config.toml
activation = "swiglu"
init = "lecun_normal"
beta1 = 0.95
Rows from block 2 of a small image embedding model, named by matrix and row number. Rows with one number belong to one neuron. Each number is 500 + 25 x the weight over its row's rms, rounded and kept within 0 to 999. All counts start at 0. Numbers have three digits each.
After each neuron's rows are labels from the 100 images, of 14848, where the neuron reaches its largest size: "lies over" is the class under the peak. Only what is clearly more common there than usual is listed. The data: seven-segment displays showing three digits. In brackets: how many of the 100, against the usual share in percent.
# gate: MLP gate (model.blocks.2.mlp.gate.weight, 384x192), inputs 0-95
# fc1: MLP up (model.blocks.2.mlp.fc1.weight, 384x192), inputs 0-95
# fc2: MLP down (model.blocks.2.mlp.fc2.weight, 192x384, transposed), outputs 0-95

gate.178:531503481474501517488514486530472525518506487516484552498493531571457542505465488521471520499500454487528496509472508499518500498490526484532492507503490492494502492465493449463488512499514522534507536531524473521523534531507542502492515468509471579517506470526520558513512507491522532435
fc1.178:464468515477468497470498481498527487478493506468512489506523476430504504499514456486507511499475545477472498495547479493504529517541453500479474488493484492493499499521506510551496495498495528483496470444494498494502469465474474487496495496486501449482512507402522442504476511533487451573
fc2.178:434456517511479513494458486526500476512519500481448471488530487489489513478503512521514485474492506491565500446505504509475529580483472491519474546506476554524522484539489534552474500493493514482498509522473505515475499513478487477478478516507503501489507480513467483526522509472519522456
lies over: surround (96 vs 59.3)

gate.154:500485529471548486560534494531495514458481510508520507502509508491494515490492481441449490525467480499532456503527508474488501450492503436493486519502517460511499490514503455448534490485523515529496476504528501479502491488504523512538476531500529518470462476485524543508471478455476522456
fc1.154:540478503462509470495484499479493458560494533514518505531487509536471475498499504479487523482478514530489510495472469472500489530476498473500475539510438476484469466482484493469499484506491496483500529474508535534502485477483478530467501502496459483507514485543491504481498511506475514503
fc2.154:489439482517461517466516525509532497520486528472425519460519452487517489501496532525485514470502491523505515491538522506522490497514522471521455491500484544484488483507492523492467496481503508494540473477536493453458475507477542491514492495492553436485531513523432464522512510509507496483
lies over: surround (100 vs 59.3)

gate.207:482508499545485512490500537503477432481500522529554553542504535510493521520489488511504491454454516504508503501441491455483519482470527458476526497511505525500523524537533548487484505500486482500473507529544529513494504536505496486513487467508510514508487542568484494516475475508531515516
fc1.207:504480527495560489492503437499472507502511496491476512532499492513510501518510487467497493492472472496501532512508495528532514493532517502493543494495500510485521508505463443530467514461518496515466471496497499516473517502510530521546480534485452461486510480465534497489520571489517485497
fc2.207:530486515505497500475503527501496550526520541508537480512501470478531456468493503527507478511477457519506501472499508493495503526506497472471475524489539440511504520511499471511509461535478499511470506524491516504522470501451479525499482489513463507484525524460491504498503462498492537542
lies over: screen (100 vs 39.1)

gate.260:544504468506490494507497514526476484489489570481523531496540499528532509475549496525494517513501510451504472572508511493505469499502505529528506489453489528545537512531489528465489462479456497478496432475494486549496498521497452477498506519508503474508459517482480470505522516460476481499
fc1.260:495460520503468504447498542474537506530486487482462505486506508507500428530487494497481520516502502466528511481478500489507545508493516477481521498487496524521466487488479457501511514453481473498528476495531480471503471455482509511531455482518495495492487478512493492510506539506436472471
fc2.260:513507468528518516505489506561485505536517523474500533504517503487500500498504480513523521467478470479477525552481523480482528455472517519500519486487466547522465469496487467495509493486510493550463486490492509485484507486476540500522480523471499581502516494511504518464477471495529502492
lies over: screen (87 vs 39.1)

gate.244:467491487497483478518487496469487505468508473508459471533491532531474484486466484508507515473533489514497461552519469531564515526490526492493499517470516466532525513489478458511480508552503475507492540503484557524476552531526503486487510511527501515491522501510528491486471494500527537479
fc1.244:537531488530550521502461479443498526495513496489483532500482509506528524500499500530522468512528481505505468561514496518505522520470510509462464517492494450515463528485487500478493530519476531537489539504512515494459531528547536524452491511491517485485506467487521495493497501490480515519
fc2.244:508465528522487472465480528473507498485497482490511489450497479457503532476502516500425496516536490476503486477525498468507511482543469480478533502518511470476515505519519491515504537509478495498464467482450473491483486501542476487532471518523468516538506503467505501540469514490427476476
lies over: surround (100 vs 59.3)

gate.240:504524495481505554538495506492507500502466499439487479504480469510544487495487497506490525534519472535491503567465480514563527501514461516478499475521506522510471491529480501492552475505480524508476502522463504492550528483534506471486488540499522547503465491492530510522536520528517477490
fc1.240:499474502493478445460508493527490528517513470568508525524486513483455460499505495489484464476469491479479462449498544456500487503500558499502526527492486495492564525463514505534466509477480507487520461464528507500458484524455540550517525473502500475494536526491516486502466480509493491518
fc2.240:513491488456530507542433557475482479524498503537510493482488496525508518501517503496516472513520502484505495501504464458485473543507500461484488464468497514528492454489463524496524490482454512503492477511482458514506467509515545514536499519544491479553491455502472490542507520495473537485
lies over: surround (91 vs 59.3)

gate.80:521493531504485499522496513554434507538504494523481523574523489493537515500514477540489516475489472469539498576515528453537537518478547463515491561451477491490493513480471481521514496513479547506466513497477523515514484517517508451486500544549509537526514498462514483527480533505472551503
fc1.80:490497511524475496469486517490471490503517472484488472480531545455536489465479535497485480452467480488523528460511452532484510512478481509465539520490509468500498514497509494461509522521496467510524505478480516446486478500543473482506535480518538455506489527521531542488506505495515491461
fc2.80:522484495465563545467470531470532472497456518470498510492471488481477520484470530509495550495505504446448495523523502513519504472455480519503507489483535472547502500521551513536546475530505470470493460455517489537508497556489509426500477525520508507543532495469480513526513489520492506516
lies over: screen (92 vs 39.1)

gate.205:514495495519486529497502485537479483514490562473501460489467515485510504497501510427494497481495536498476518485485474483485474497490507515465460496551561492539485482494544501486561498511479466444531534505491490533526517518454477505528523505471494481470522493512460514506479481537497487507
fc1.205:479504479493507526514476485497507504497541534474519508451499481553511482502530534514483439468484483499529481492487484513512461503480507487500528469454480480497486503556497454532549506536491505500495474510515475513443494478506491515511484483505470433470520534554459479531532481526510531505
fc2.205:488451508509482533449463539524457504547513474514527464494504477502563501448504481500510519473507482520487463509495495514493506495482471526484510500549445537528540531491466541484466497498528494529452495519507506534551541493507517460488521515505496463510495490502531550523515479494540510491
lies over: screen (97 vs 39.1)

gate.217:500506489482465473466521529499463507458445522520485491519557492508539498520502468522449483497488502515503531508518484498476571507479518477512493466520493526515487514517471524502552517473493506468502487489503521514473494506517490478530492476560513464506528460517460491545499508508520512497
fc1.217:544536437507491473495485488487532530530489491466472482502512455509527477477511558534493511516475477510498541446488493478489502489515491499481528467484507480486540489498473455482480523492470493504487517488525486496504505538492467505508485501440494472461512515500497484533556537527505481468
fc2.217:529533456508515490504486490468489551471510515480467534465498474463528496489539472535531495545496503501499523512504506469500514487485488483506465530520471504485492538517518469521464472562497482497499497518516539493540511518491471512519515503487496465471478502518512478495537499489438507489
lies over: screen (92 vs 39.1)

gate.99:462484503463486493510528493503498495515478517442520552553488527500505522508508529500496511499402533498557533527487524436487462474493448503463520509503504496536492529485503490536523500543495503497497487500438524493483490470478482447526479532449538486494498465488485475536472491490496512524
fc1.99:481509490536498441533490531516523541535525506531507500447516488489517463512524486549501530488505497509507468478508445558499505536491483499507493521489477507496470476502468479534514520483510483519487484493579483475517514511525511513529512510522454523489536565594508552496520518485492516511
fc2.99:495496523464555539498507502485485470525490481514485486495538469481505518449550465565492462516542540453487490443514475499506467510488491522512482508523509484508493437528526507482503530477523493505516516494489497446495490510525523509527512466477450501530486476491470502520531467516562440514
lies over: screen (76 vs 39.1)

gate.124:500512510495520502482501497501478447506484510539528494489489540532500503514496468514475485477506479485561498481520487486482474472498456503511520526508501520512465497503505479509480551519503472507503521472485482521485509507501489516458500453506493500488462474493421523500439496480475486485
fc1.124:537511529495534503470498495464481478464484478505492528508496519515524515496492472515498484462506525501494499509504474425499490505470510488515522485495477536473524469542483513507516507467481480483507482501498468521505478500509486537526453522486470555528508483497445497528529523550491495480
fc2.124:476512461450525520452529507410485477511500522496481498449484490486486566521522505519478518487490499523512511483501480461496531520527501478474484482534534488458503483539538458504476511499449528514519489468503485539501502522518481482517532537482493507484499468491552505487507500492520485507
lies over: screen (98 vs 39.1)

gate.226:504488500521487485540520501492519495478456530501488498481483484518512479478523515492497473508489487515502497474504494485528456490468529472519544553528527485487498434516489493477459456507475468483483450515486531471499507524512500473494458522515497456550529527514480505505458512477505471514
fc1.226:504454501518518501501469459504552518479500514463515481482490476505528502495509494486545474516499486516502515509461487482537482521502531491512505537556521448518499521522518467513468499517474516454468482476473492484503494481489475476496474528494442434524531491503520490478498542508488486544
fc2.226:506480501513541526545514492460480523521534472502472494466507483472520511472528504514495486509522509524499486480463503523504470501532514515464512530515493518528547460504498460495519525482504476500484494515518540486492485495518493485537529542503502513496507529481506458531516483484495498497
lies over: screen (99 vs 39.1)

gate.306:525438461501499444489498498496510523531534520465536530457503459479493462486485490502509479520512524457508523479517493524526463486511519510503488492509494483528524569487507509524526485504500513481534486486492518492475505499466465542506485528522468496496509470548497461504451466501483451513
fc1.306:447484488487508467504532476471479451507509532511511507499502479480485525502465441464535516529512485454493509514465476457516493526483502509510483463509517498514505510482498482511472517457486498513490485486493516521500474488524526521549484492494475511501467445542478495514470486500490476528
fc2.306:484513519518513525531520504513519479522476513489515449525492493480494495487433497495467519464500524500480462496535454535487520468496464491478506513504466509500492501473520510475511530434458490517548487518501484505486481489509517489473473516450529490517519488503451465479476508503462500479
lies over: screen (100 vs 39.1)

gate.308:494490507505523512497548496472468484502519458526480471496520523529499526443494523504502477428499540496511496493508483479524440492504462452517535507476518512506534517526512495504484456508467490497495510555463486494494504520485505509468473477504499479523467552528476521487506490469545473494
fc1.308:510535463509473473443469500473484445517506470501529498511526494513488504524479505518487543492510541484510469548479459475524469504534493502489506510491454509505493521520532534482489511520458487518500511491490466521501538463489480514487502469475514468510455564542550512493504494486513498488
fc2.308:538507453463484484509559488452471492486487505496478533495456472506506452493488493478471499503485521490504486524491528504510501485508515494528468496528480500479519466480482475489511538471518538456508492464480463511509530493465514481546465497461500483531470502536509436509495518466519474485
lies over: screen (98 vs 39.1)

gate.252:410544480475507521478491567487535487527500513503496486506521521481521507506499488515478492516507485488527530544497532537469529545551472500455503473533479518483500493496520488527502483469495494512455489508486516475498512526487475479517490511488507534474494518496463487535489498504457461538
fc1.252:562427507497478492535524468506467492492512476521464498523480491511500462489494497466527501460486502520501505436495492473513465539480534501508504543466514464538539502485452509503497548530498492510538506495509520503510466506499530496441460460492497494521488457507510502479475522500512546483
fc2.252:534468512477475521480535525481521491526496470432521451514510519505453520456505491488539472514517522519528480521502523477496535490501488494497480507500453506526521465516482529476546483494553525507511461499528507510537493519432482509498517522522483465547470510534426502513494492517526503524
lies over: surround (100 vs 59.3)

gate.53:522503478478455460529531463501550504501517513499482465459552482459515513497510474489543535500552488506490488553500472508532467501530526528484475477499459517502521496501513543487497490502485508502523497476496516507479496483509454459514476515508472516522501493472545490502511495473552516511
fc1.53:495463509512487484503501485506498564556432483490543506474478468509500499478474522493491516495506490479519518529517540491475472499500499519508529517517469493554472485475486526474514521523507499455487510463476510489523529490459498464525496497487484493545503481463560475484520453538508443524
fc2.53:510494517513485447494464482486504514542487476492495534513524469529532482533513518496455475484505495524580529523477480498507499534517521522494482485539462511498521483469503523503516491504500515516513509492519482487495496480491497473486493521488497487472511507457494474489509512466544495497
lies over: screen (85 vs 39.1)

gate.251:463531512479485503481521515514470535486530485526510516515492519548496509468509482482550490533565492494529492540478520450502499488508494475511539504496520493536514516503521507493499525517471514567490542522510495502485518512527554516476510551561519523462516474506504508473512479486441550480
fc1.251:457540522526542488494518483496501574476515504498520463542491529540468490519467504460533470470559491525542484504485520539499531494517481495479496513479515467536504508480535497491492508544490502538510536543456505474522536499544526508508493533535496505500521499525537502496505491516460524493
fc2.251:511516520503496482463507465478494465463523507517515481483481498481517503460484465494482507485520483526511531506518471436525557429490478490477503480514508497477458488488511466497533500464485515504495501535510506453536525468513481516506466500481454516508515467509564520519464518510439471521
lies over: surround (100 vs 59.3)

gate.373:524525511485527489517492480473531485427518486534517522492456526501503522512511506543494549498503496524452524513504496518513504520478541534514554466468478516468528524480503526459519506548518496520505511482542525505488508487599529521476515499526493543516503481548512495495479486517504484535
fc1.373:490560506486533496479475475510514505459533488525476516512467526480498512505482513526518516480504494563490515514492483506536513499491503543499563504480517513502505505488482531461502496540503496528513527491514540509530494504605540500448517484525497545540475533528514523468499498515495454514
fc2.373:496514492524480529495512511510491489520503519529528525524516478502568509491472571532486504490511442527469510537446495504529498446518500482442515457464545487461480517521501480496511512496518462529471481508540486509503511519515490434551523537502483478478487504498543514493502518506488488507
lies over: surround (97 vs 59.3)

gate.256:479514496491507474505549506490491511487518527525468490496513478449490542500506473533463536476533512499519476570508499505467472559489534459482476486510539501487482497476514477520507549477523529505519489496523470500517517468551502502502523502539515494532504471522514466533511525493488489477
fc1.256:513495516485516475489463496519507502522504526501499496499487495506492465494497504452526525516470452520518509446522485457484483467494446495517488497482509482503547517525528482506496465524486493494491484491492554472455485508488477484495521483522539505508494483532562529495503509495510500484
fc2.256:491473507492498513470522534515484534489457457481507522470517437496483536450499504488483456539502503515511540532540519532508490479523525527481478525485483477491483503512527473500559514534505468531508480464550527479536499530498481483541540473505510571491519532456483498480515483532509507513
lies over: screen (98 vs 39.1)

gate.289:532448491465497480512508491527479540514490466493550541480498453503534487475510445453492519488451513488470506475479514469476458474509537479485523517511507492526493505495513511528547532493478491484511506506488512484507465513471482473467524506456448489462514489475520479498488502483464444495
fc1.289:503542499503476495513515496486523506552474497514529497475536464473481498529463495521515505510515515526495513521500515487515469499527504515545532482532478500478491474524487501491490509446472494491471481478450510510481506529476448473471477482484500443470525488497486518478492472501521478507
fc2.289:476454498500497511514503479532468521516493509483539463495502454463508460493483526539465520522482500512447507516491518525476504471510523490502488492520509500461499488509498503536531481480518501542533494416531502493503467510474503453471478465445518527507499470490524488489509502498502457471
lies over: screen (92 vs 39.1)

gate.180:529525524523450481462499479465482494491527464502514511484487506530497479494488478488484500496536488499527483478511511517513522452460521544485524536522506549516488501497543485490497486547517501484500502511508492470512551500462496478496488489494513467484503490502463468480515527510493521496
fc1.180:509512510521481514477515506487507487503519477512502499463489493558486458496455486509509480503524501505512479469524521503509504474492541514485486509489530541494480476527530486516491451528493520496479483481540525511523561493465493446504523483492507476493510488490452506456534513531512505480
fc2.180:495503462540507510508463468543494490461472451501492531552502504516545459536527547496531496487509490505459530513505501494480508497472463517494459559490438481492473512497489528489484487528539493488466509485482511494502497489458508514454499499522515527464499498473478493470499516494476516513
lies over: screen (97 vs 39.1)

gate.94:536501524446513506473487550520487515530471478484554470509491463531503507487498480516532520531457494491492541530468520475496527481536540522502496450477487470504496472503502533468498523503460499495537515484550491467485497498494508538533505506541478478461507472530476517459462513453489491486
fc1.94:528474514481507501498468502493484501503565520492499435508551474511433535481503535482430513503491504561470535497491483510536514511487472491475531500470479446478507491512506522510463508492507487507518489513512501517468527502506501515463470484526527482486518528558465502461522534479541488499
fc2.94:498492479518490470496525501475512525494516487485495516512502435494481517451462466490435497472477512504492494504499506496493510516500463425459488483493477561515541497520523541495464500437444455522525488496501511536528522484485489503505481509525543518485497482471491507488520521492542502499
lies over: screen (92 vs 39.1)

gate.78:478458486473495512506489515509542497482522531485446520409488472488499501482460505477489481509486569483500491550531510445463537505516527528478478502471458464502514510499494535491513518497541491494503523503491502498510499496457540462520512501514472556529515491511502495447472497520552524523
fc1.78:503519484487521464492481486458488510500525467493439512492492473501486512491487504493525525467553557486503497586532525479513544506507556473520465492502506508500496484489462493491514507485506529520482536504469491473540504487506526500473467493516521520523475537469523484462461496512494518557
fc2.78:528440471527507504489510516508482486545492509519533487514496485537500477474485507536523528489542487522491533479491476494516567539554470514503453487514521495481495461494472492469520494517491463517513500480506516517476539541446510480555480525514492478488471502498515491543506504482507512525
lies over: screen (98 vs 39.1)

gate.69:499469528480507513505497504516527517477520480486490504512448520492530489478460503572523487515521476519490526479479525513478505526531536483444475498504496534468522509547530527508482499525487473547522461477473554522514461504501518507521509513556469520516488489505482519503531488509500506506
fc1.69:495522519445491522489489485500540526500523537489484499491496502466502511528482496475514484524516487491488503523480519439505470481524467457487498482502485445500520524521518498530485517437493522517503501481508487511511519521494502455507524535497462478511493463519473503464489542464482516478
fc2.69:480550485455507506489494482494535467545503494448510508416485495513452506514511480516473479504510507516503503521480514497519530509487437568524507541537509517533508527500530505501485503527510479498498492481517487540516472469525551483508506505486482507535475498533485499481515485515505465489
lies over: screen (99 vs 39.1)

gate.98:474553496451484481489515525509499454493513495518510461511505567491465493464500496495515529474505524497479483488485529518518476497521463524484495501510483510498482479491516477469515502483495497491516454500523533531529465486522503489498501503466535527454508495533453516515488503518516482507
fc1.98:475561521484546499491516516491512486463506530483492480516476526503457499483473496481536506522504447501460491484518513509481473473511485519493474479495509440480477442499531509484509476513511519478506488493493519492489507508475516539500515514527511526519515480520486537512495482510498485508
fc2.98:485473532451534495498529461488503481496524489502484476457526485477516485509536469477500497489486489502538470451512487544533483522487470516446497521485496460509497496516499498505472529473464519461499504499480512511523461486502490501497542489515506527489470522479445531531492480492466518527
lies over: screen (99 vs 39.1)